config = dict(
    arch='ecapa_tdnn',
    model='sound classifier',
    dataset='struck, bounced, scraped and rolled objects made by modal synthesis',
    train_examples=78125,
    gain_aug_db=10,
    time_shift_ms=50,
    n_mels=40,
    hop_length=160,
    input='mfcc',
    spec_augment=False,
    win_length=512,
    targets=['action', 'striker'],
    num_classes=[5, 2],
    norm='batchnorm',
    hidden_act='silu',
    depths=[16],
    kernel_size=5,
    stem='single',
    widths=[320],
    label_smoothing=0.05,
    loss='cross_entropy',
    init='xavier_uniform',
    optimizer='adamw',
    learning_rate=0.0021,
    beta1=0.9,
    beta2=0.95,
    eps=1e-10,
    max_grad_norm=5.0,
    max_steps=7400,
    batch_size=128,
    epochs=12.1,
    lr_schedule='linear',
    final_lr_fraction=0.05,
    warmup_steps=140,
    weight_decay=0.09,
)
Rows from block 5 of a small sound classifier, named by matrix and row number. Each number is 500 + 40 x the weight over its row's rms, rounded and kept within 0 to 999. All counts start at 0. Numbers have three digits each.
After each channel's rows are labels from the 100 clips, of 14976, where the channel reaches its highest value: "loudest band" is the band of the loudest frequency at the time of the peak; "top examples" is what is common among them. Only what is clearly more common there than usual is listed. The data: struck, bounced, scraped and rolled objects made by modal synthesis.
# c30: last pointwise conv (model.blocks.5.c3.0.weight, 320x320x1), inputs 107-213

c30.195:541472464487587582518409558500489526565447587517475537537571572480518554469538413489502445472556536468493544578504503458516490476529437508512449579497576468493482495487548480542532489501524460493467444450475543494544528465417456561472532475578442565525467530505567478509524486497483521512459476490456471519487425487437549
loudest band: 500 to 1000 Hz
top examples: striker: soft; one hit

c30.252:486441533521425454517527474511443481489490527520489490472514502515488449539492530541477471502470460482510507513498540442519466569583488467510541479503457509557566551474532481489429489518499461508487566466466486537382454470497498483516508553468516491505441463534444481440549561522550466441479430483494423550488480556554542
loudest band: 500 to 1000 Hz
top examples: striker: soft; reverberation; text has "room"; text has "reverberant"

c30.140:429508449480474474463488484493467478516497486515479456501558514515555460454482486569452483490501461483525479487448481477453474541474483474498485516487537461533501441443478462557550538515470525477488466543496383388540537474564540487458571493462468470468560441506517471517459441528514600608507535465460535546531496475469465
loudest band: 500 to 1000 Hz
top examples: reverberation; text has "room"; text has "reverberant"; scraping

c30.260:465499455456551524490541475539503476485507530516515526479529494522528499471514472544495478537482457517552529501498480527494489517514525474522462516556481493529530531476523500486467489467514436526519526493460494544471517509475498476460486527535507511500487456486460488490543556525543505499459501415473450506442501493513516
loudest band: 500 to 1000 Hz
top examples: striker: soft; one hit

c30.122:469468525574490511526556510559464465559487554547521433540493542460471508570560516539522513474542566476468484543522559502513523466481534499485506567467423521449470473461506536460499576452552530494523527506539473454535561503495517536469462512484468485510524508596555471525493442546450449504470483470502517519532448504470506
loudest band: 250 to 500 Hz
top examples: scraping; reverberation; text has "room"; text has "reverberant"

c30.167:464450532505554534542468514520454565469531529565513483470521500460503505528573474568523540458527496451509485528515513469575496551571466579504451549422513501502474524508516441466500477509477481538486447487547454465408479512531618567440541517533402544461459525482541537460433434477444509548501422552538513502479477368438497
loudest band: 500 to 1000 Hz
top examples: striker: soft; one hit

c30.211:583480465483510560427464546435499487536496475553449441477500423484572520453572440538460517496553436479521483557486462484498512528466494486555458574512572476564534389505551479512562478471512471552463424456519448438502527491515547575474521494473472482436454498479528592504438481472551542526531479509527523484481513504439477
loudest band: 500 to 1000 Hz
top examples: striker: soft; steel-like damping; action: scraping

c30.5:493456542481503582493461610463483534526470602535491461501515508487521560492562485531539484494551490475516446549533500470514550493520445511569486523452523513478436494519555456482549553418479467571505502437508485460575578417470492568461467564477420494515476518515555528500419404480436508509448489512481509504502450430456426
loudest band: 2000 to 4000 Hz
top examples: striker: hard; scraping; reverberation; text has "room"

c30.76:525468497476498497536504522523535542498464493455545558464518515447502475467491439472511561432445488467523532450518539496531543482588444563480548435492514578504474522534519472588454511507449460514550449550523492534479479535627526509478450480462472560522472508452454509421463517493493493420481512512511453556516448454550528
loudest band: 4000 to 8000 Hz
top examples: one hit; reverberation; text has "reverberant"

c30.47:577486462458533545498476495505499460538460513546498549453487525506496554507508472579553528462547488459557554559512441511574538525516461566529519556522441530547512560521502477444489435528523450512463539491536452510441512502543497539518539526475468452392548520449438500440496507489506504532507483487492499534449537491532451
loudest band: 250 to 500 Hz
top examples: scraping; steel-like damping; material: glass

c30.103:489520532480493499556462505567467583464502503475550507506517497488514476477499422532493584494509504459478524473521452438540563469587445576495529465456516533448450520495455468593497473458499469532538447559472543497473414531582467513488484499479509475456445476434516543487500506419490532477458483466489487500488425476543571
loudest band: 4000 to 8000 Hz
top examples: one hit; reverberation; text has "reverberant"

c30.131:501483438487457496482479506516456528485498503477471486556528497445486456441514450464527539474465509474536501484453519450462560440569500502506421511560477445506513485517531498504402456574549455518525526544535513458429473453502556468549394458493567543447536512490416509449556513528568461387443498524440452512534424517576565
loudest band: 500 to 1000 Hz
top examples: repeated hits; reverberation; text has "reverberant"

c30.319:513581451525476495510531413477495505539491487435465472561512529513553458475468555510479499535503540511480519485451521513458484496483555510431487473499504412504482447454506455514542548527524568489498472503467440411552556469509537495488532461481523526507565515504509424551466481518473569554525549519514523508576562517442496
loudest band: 500 to 1000 Hz
top examples: reverberation; text has "reverberant"; one hit

c30.197:461496411467459519493455528476499508519498467508499494456506474496574486431496469556448471525528482514506548522429459434458495579512460497493452500520533478511512430432475445551565506515495499483471407517489459383514534467570590499462607474488536468516526485513511507523445481485551602624517529502483583520526500455473454
loudest band: 500 to 1000 Hz
top examples: reverberation; text has "room"; text has "reverberant"

c30.64:536487437458496539431490513519515496552500454453499537440514486501476514485525498488517519460534447453508546502481438540514469477550497494514488512477473502537511563468506490465515445491494491511485530510492473514473563435523524499498558497477507434451563507445466475466483468473535519524485489473464482510481532500502466
loudest band: 250 to 500 Hz
top examples: scraping; striker: soft; reverberation; text has "room"

c30.2:481534427506513494472489508492501453461508483491434416548543515514558456416449483559488483498437488510449519426455543502479513490504513464506429469450550434490444472527509546457475465527463479483479463455547476440468511487445558447498484438521489495510572564470497480481457492512466547502556529567471528506514514492477462
loudest band: 250 to 500 Hz
top examples: one hit

c30.30:481474528520540485522522581531490480494453552471563501547547570476469496526541463500468496460521499478445496506546462505490536385533495491506531543456440571419465486454479496481486518430537467480478510519448448583479482516494394470559423542439504454540446458523489444468489505478461422467428475441446410482481438518557507
loudest band: 1000 to 2000 Hz
top examples: striker: hard; reverberation; text has "room"; text has "reverberant"

c30.112:539537455514512467456446439498515426487516427557494469492468413506534473423512485575462456508502504512510504508474480509465423585478472445466462532521535431488537452514496470489518524520486499441472488501437454387516518490593428453440572523535518485533482537458493448478415520521537574544507534535506523484532517487480424
loudest band: 500 to 1000 Hz
top examples: one hit; striker: soft

c30.256:486487474439451541492466465481520462505447513523466436480507438494510523519554518551510511462537504434515534529446515552481520533533483496511473546469460454503529493452517523469475483544510467491455559480467402426439560417516557524508550567435501496438570449414457511495512481516509596537511520507500532521481539505516481
loudest band: 250 to 500 Hz
top examples: scraping

c30.25:484549491512578493487563459512588514478481525526514443535526463601531511478495526533503522549519491573449502539512463561466529539522560496522536523528562492463477505502478563517515443454504545485462497495495652502597528514517484537533442558600476553462460517525565516550495484505484450442543511478495510531499490451473444
loudest band: 250 to 500 Hz
top examples: scraping

c30.223:531499534476553541482515534531472435429495496524462496517520496557546500510497507547468490516446443502528539498519418463501443506579514477518515449509504547496542527482514531474455544503523442469466572413461549520419381493429447417550539468454472428564452486518431469464546552435531493451498473442401486498467504557598511
loudest band: 250 to 500 Hz
top examples: rolling; striker: soft; reverberation; text has "room"

c30.247:486522501461489482476511496522506461492491511446505492490524508528475447503488493470437532497491454508446486488516432520484504438530497495514470499491499472440486482477427461519474515503526486458492453502448478481471465516516485490488493499490481516481500431462484475523467485505454439458527496492466499449502491489496514
loudest band: 250 to 500 Hz
top examples: striker: soft; bouncing

c30.156:549528487468403489528506513524571531553485555505515517490514506531523510499520518486529516518524498518492584503508511561488498451484500519483521525464515520493467483496524506532573535461483494520461507512510438459562575459470465509508488536554511601505485462433545441485480446463480543551474526572585513524494525428474476
loudest band: 1000 to 2000 Hz
top examples: one hit; reverberation; text has "reverberant"

c30.258:543501458436442520465510495490486483520454511514473511501522432502498498448589485522539456474577446466509565556453486529495516519510487542504529584482460520529495514476504471438508432506505472521454534510521381465476526495497510547510491595450546498446527429397508499449531499532518535523485516526532478519429506541533485
loudest band: 250 to 500 Hz
top examples: scraping; striker: soft

c30.184:486503516487574510514525495498503511457516533506518530488459514543508543495536516546522512553521468519522499518547531493519484534505490508520526498558476491487489559491500503472471510475493449510519554523438521535493494478511471488507481540490540486525489475486496457481503527498504471434482528466486457531470537516519532
loudest band: 500 to 1000 Hz
top examples: striker: soft; one hit

c30.236:513478479477469531484496500475470465467484511560459486408432443466535505489554489520532488456600485442506500567488483517487543519493475511506465572495469499534516460488506473465517468488476494494489467504539455411488539462521562569479549578477515453459492488481505536491518496504519552570473505476483518478508530484531475
loudest band: 250 to 500 Hz
top examples: reverberation; text has "room"; text has "reverberant"; striker: soft

c30.232:477487473444476508518460569458500579481508477512529564431548436447522513485523441471518498463490452439516575478515513487498482540556487530464526475526481498554528473580571483567464459579530511514516493508539495491464453494574579505563508461483466515455477525469484529440437520522510524476480444613556519543497482473522433
loudest band: 1000 to 2000 Hz
top examples: one hit; reverberation; text has "reverberant"

c30.32:530524448499497503451483509473457476486471479509478502532568507522581481415506482488482448515525511483481519523439513448519461544545521530475454521489529462510463529483513536510584443532523509480445462511493455458552560476539541549475571503505510479399591491446598509507519477516503592636540560489470541519453497445509512
loudest band: 500 to 1000 Hz
top examples: reverberation; text has "room"; text has "reverberant"; striker: soft

c30.170:570475479433551566470481551463495491563472506552444532504499440526483563467539458534485512427545449446533508586482443518499544455457423527559481551465504527493504509503519499472486415507506437524508500483523482484458484471495525546504505568427506387443525516469468582464517527513490509492483466472473450507424490521506498
loudest band: 250 to 500 Hz
top examples: scraping; reverberation; text has "room"; text has "reverberant"

c30.239:468458519492509478485478566507504511492480553497490496465478466476442501504484449488501520446517491494493483496523489474518511417505492495493486517469464542467459523482458529521544496452452450469455523468462450550532548476481481460485457520526527518527461469497472434469519476467488482525492527436469486495454469443518503
loudest band: 1000 to 2000 Hz
top examples: hard striker; one hit

c30.106:569467481478519533489445521490546467493426468527424523496431488444451479467533481531474518468564466445553490560457458500522567492476453549595457576498506460527541467444491429473561491495469488463474401484480452416536546458568511590457538601508541419449473424481504559513542526492519525508500505431472514467494523528469488
loudest band: 4000 to 8000 Hz
top examples: scraping; reverberation; text has "room"; text has "reverberant"

c30.144:475514460528519519441488516472529517524519456492502491543489506487522479463496482515475526504471494499479487513453497489483511493470512507538488480523510472481508484457473504525528479495467508540478492463483413430474516505525511519468524467431480422445555456500471534495487490514475513517468529476449523510483516501514433
loudest band: 1000 to 2000 Hz
top examples: one hit; hard striker

c30.217:540438461454484535463510475446491469500462508584441498508466482433471488460531485580489515458551508489537530571482502527494534557456492496493534543503454443512567422409494481481528482528475531492451508483424534413536516477587463567472501660455581428482483436508497496537512516490539485530506486458456498532517524589492513
loudest band: 4000 to 8000 Hz
top examples: scraping; reverberation; text has "room"; text has "reverberant"

c30.234:499480437443474480463470483487502472517448480522472498443463448485474442485520471521479419444547433457492486500411408502447475475489492428511483510488472506531487469496459480513497475481513516438457489476480471465488516539523516487479521531464470494495488501502501521487484526471525490506477486456482515459509469491532444
loudest band: 500 to 1000 Hz
top examples: striker: soft; rubber-like damping; action: one hit

c30.135:501486449482497532456499491481494467457531512496468480468476445502468523502543487515502504511481476529512502487515524508560488524508480513531465503531503499497528501477509484497471500505487456519528470511461493528453470486476482499438452559500512493518515486471463456450519558551543474463487473476507440516445496533471507
loudest band: 500 to 1000 Hz
top examples: striker: soft; one hit

c30.318:492463509511518494465492524466470515521502472472497517429446467440460503504512433502506465453521479449540483486485518493510458484516448497553474521520450514507548505544552510476448477516470465474457476455477468504461449472486513428488448518455489459542516540502402461426486579571520451444448516453421462504476445531513500
loudest band: 1000 to 2000 Hz
top examples: hard striker; reverberation; text has "reverberant"; text has "noise"

c30.220:465475478516421461483480524510501532578531503461519527472493463487513512503486477468490493503493470498505511473497506486494514468484510548490518503517486532484489502513523495504536505499446501479467507512523474530538543470482466501482517497514512532505453473498507480491503479528537530537499514447481500543478519485483494
loudest band: 1000 to 2000 Hz
top examples: hard striker; one hit

c30.62:493501524471484514539468570497545618550506460474526532523573489525534563498491477523582542514513513468533561483524503482499541491504485599487482509459525568515515519518565537537584530503509475529492435516573539483533549499519478531502523506542495589476419507459510493471491490476508532533485479559532518540506501457495514
loudest band: 1000 to 2000 Hz
top examples: one hit; reverberation; text has "reverberant"